config.toml
arch = "densenet"
model = "self-supervised image encoder"
dataset = "fractals drawn by 1,000 iterated function systems, in grey"
train_examples = 147500
image_size = 32
crop_scale_min = 0.4
horizontal_flip = true
translate = 0.06
color_jitter = 0.4
method = "barlow_twins"
norm = "batchnorm"
activation = "mish"
depths = [4, 7, 7]
kernel_size = 3
stem = "deep"
growth_rate = 24
projector_hidden = 1024
projector_out = 512
projector_hidden_layers = 1
init = "trunc_normal_002"
optimizer = "soap"
beta2 = 0.99
lr = 0.0021
beta1 = 0.9
shampoo_beta = 0.95
eps = 1e-08
precondition_frequency = 16
max_precond_dim = 1024
merge_dims = true
one_sided = false
adamw_lr_other_params = 0.002
steps = 10700
batch_size = 256
epochs = 18.6
lr_schedule = "wsd"
decay_fraction = 0.3
final_lr_fraction = 0.05
warmup_steps = 530
weight_decay = 0.1
adamw_weight_decay_other_params = 0.01
Rows from block 11 of a small self-supervised image encoder, named by matrix and row number. Rows with one number belong to one channel. Each number is 128 + 32 x the weight over its row's rms, rounded and kept within 0 to 255. All counts start at 0. Numbers have three digits each.
After each channel's rows are labels from the 100 images, of 14848, where the channel reaches its highest value: "patch colour" is the nearest of a few named colours to the mean colour under the peak. Only what is clearly more common there than usual is listed. The data: fractals drawn by 1,000 iterated function systems, in grey. In brackets: how many of the 100.
# conv1: bottleneck pointwise conv (model.blocks.13.conv1.weight, 96x112x1x1), inputs 0-111
# conv2: growth 3x3 conv (model.blocks.13.conv2.weight, 24x96x3x3, transposed, each kernel summed), outputs 0-23

conv1.45:097077109172157059116145091127114113117155118142124071175052115160136122091185132166126180134118078079137117083150129121110086082144121143042170133152086152148108082183143091193129154130145124085143137099105123155142153156103131141165119103124155159139135160125147071133152095125078125046143168148087105052126118128124101085121109112093
conv2.45:128132132123032086179158109162148114114113144122069115121128156098128085
patch colour: black (98)

conv1.35:220094130168179111085116122124121140123160105131164087167146101110157132200153142156180093109134071107153106180153152152082088163095097144099186129163094112116120150162137093131205138188072179118133171161153109150136135122100131090126153148182108113113106173135130156121168140148183146108097132150095138146100190105097140077128159081161
conv2.35:141138169104089148140201133115080104139178101176148095174115154095112116
patch colour: grey (90)

conv1.62:091157120161064160183081111199098105105148115147144126134080134097102149107146103090118126059100159161140161091133099111089141103096155129109103150180116156126120106125111147156120101158072163141129149129129130115168098123073151178139097111119082182160192165090161111151081123143089153114108183119119156130111179195050095151164155105067
conv2.62:105129123042120136179104124126162146111074154121149134064115148146113084
patch colour: grey (72)

conv1.76:154128125168107137121096090067152107172137092071127087123123116119110134116128131178129095111134136135168159121119161100093108158164143164084144110165147132162126120140075140112109139154162142161134088166132142017135124125121140141148043121109109153075104152128116079189059175132114189180123108144122107149142137030064121168134164151168
conv2.76:157115133135121123152145187135096135124076139159135159027121130172114102
patch colour: grey (90)

conv1.40:117115121117094154173174110187089144178160076152136179111119059115143141179147158172114160127149116119079146123118129092132134106135185095112117062152111086129088096204130100152133104235125101108123081121094129108136166091066081144128085096112171092071159162136128094173169125130126126138171096136084157125127090109120099107118165116110
conv2.40:094167118140151138161102159154074115133075075135178163112146166078113146
patch colour: grey (62)

conv1.38:082162056137118135112135141127154095123146156068099101175086103137187106126131106136159110119116096062127124151122160133098112113181150112164094102165098065108125081151096127085114149112131102160176127146125089067113105120122066118179084129153086165096107123109170130151061134084114144096167117123138098128058138042143103203114125132079
conv2.38:123133147152127101133087118118143095106103121109139175060115135082115222
patch colour: black (84)

conv1.29:122113134092202153158136101208128150068143133154111098179094077148128137183095137118101104123122132160152150114102203074095113081101076115104104134190170126115127085096141092091137187163106135174105169098131094117181094123116170118105090083113101172110134133137076091157130105101147143169109115127132055142094149096143103168113178151156
conv2.29:139183101103120132138126124151147186106142117114183092119101086154073064
patch colour: grey (77)

conv1.81:183117121123126123140136126011090066115174102161116125128142210164218210116134129139135130134125130094087141123136117133112111093107141118128141112189132130054103168114118092144110190152179127100123159098117136156141169152116084105129100153130113155122120117078152108065125107116059098119149122138138125131147132072106174124113068118173
conv2.81:091111144149128134142103060096116128081099096166045139147095108147142105
patch colour: black (84)

conv1.6:147120165191131096066093123146152111100084133107086133147080140156132214070111135176182142128141196106102176157145166135163078132137141115144096087114113176158174195183121133149085157165119137073120100142136146150136169094081142144101105084098172195120122194105157096112150132142130119126132178150159152123088147160130161165108147102105
conv2.6:221119129128124159116133077129128142089102114129116096118061099077145113
patch colour: grey (86)

conv1.46:161187067136120136071132150103128109104065150137123090177160174177191182086152105124159118174061185107152164139106119162118118084115149081161103168109111155155147151180134125178106113113125174110108184094191104117128098081072142098124134133107159106170085118144111198128163135091186161144138166173118131149107143151144138163123134128139
conv2.46:186057133074129154152165119119159089105093097113110118132140105126112068
patch colour: grey (56)

conv1.89:152117175141166157113085166139096132098150167132153145142148149185139054110118125070148158122106155137253111087081097153088152078126123100097145118158141135142132098073122083068143164129154134158089097111123182138160110071141130079110136144140154137132140152127133122162116174116161123143127138170132141147118144233144159152090183169134
conv2.89:118189192145111135174100153130138068122136103116140111104172115175166094
patch colour: grey (67)

conv1.12:066185185138146167059135111080144131161138155130141063116135128158172160122097128146137165108122082044136147134131075113156107117080105149111142117108139131141130119144091178167077115141223159160135143153157109114146136138140169102110160136102143124201096148100077153071138150123123144131158137112074104083106127141153122057094138202107
conv2.12:135034138132144135136173174142152077111095126157149146082160110121162134
patch colour: black (97)

conv1.22:078108104124138136184121116165156139164146085105154215119102156145184087170186138141105175113101129183127171171161133138124075138132153060143107127107132093158126118119153135112127123135157167114106143069133100093138151117118150102122067113176132127164091127142094124143131170202122095105089115166077125131156175138165194200143176193124
conv2.22:108123125161129102119143119116156220102098108127128147111193067137087138
patch colour: black (82)

conv1.34:142147129149181183091080099221122113149134112082107156171110163139174129120116134107125120152084164164203130126100141165118111096178098109080101152116119098077106127127091141132119107164187059135099144128135153139116169145162166122080130139079128129130124106168145088118034174165086116088109118119159111132067080116168121173151124174146
conv2.34:086124128162134117120062142105145153116143087127141113101084077171063087
patch colour: grey (70)

conv1.47:157068132197135125129139094122081139123166116094147158108139148172098106179157117126136158101092121093165151121164137097138137086111123114133186098175105095127174131169110133163119070111147150124092121156090117000144150178129154130082099118156114093144160139114080082136075119135119185128092102139098070156109103120122149175128149126071
conv2.47:105157143127137158150163148137121153125110126133122140001157127150103107
patch colour: grey (94)

conv1.19:098116111172142075093071113135199148160134099148121164163161099128148131032162107055150134148151103113167143138148165154145187056106126138052153094140103098132142119087124096117113177103100116131121137108098099068151105091158152150094101084114106115169173135094090119155174108088119108152148112144148096073063143148106092151086147135123
conv2.19:080175142170139089147167116121131119047097096094137145098115135102172106
patch colour: black (80)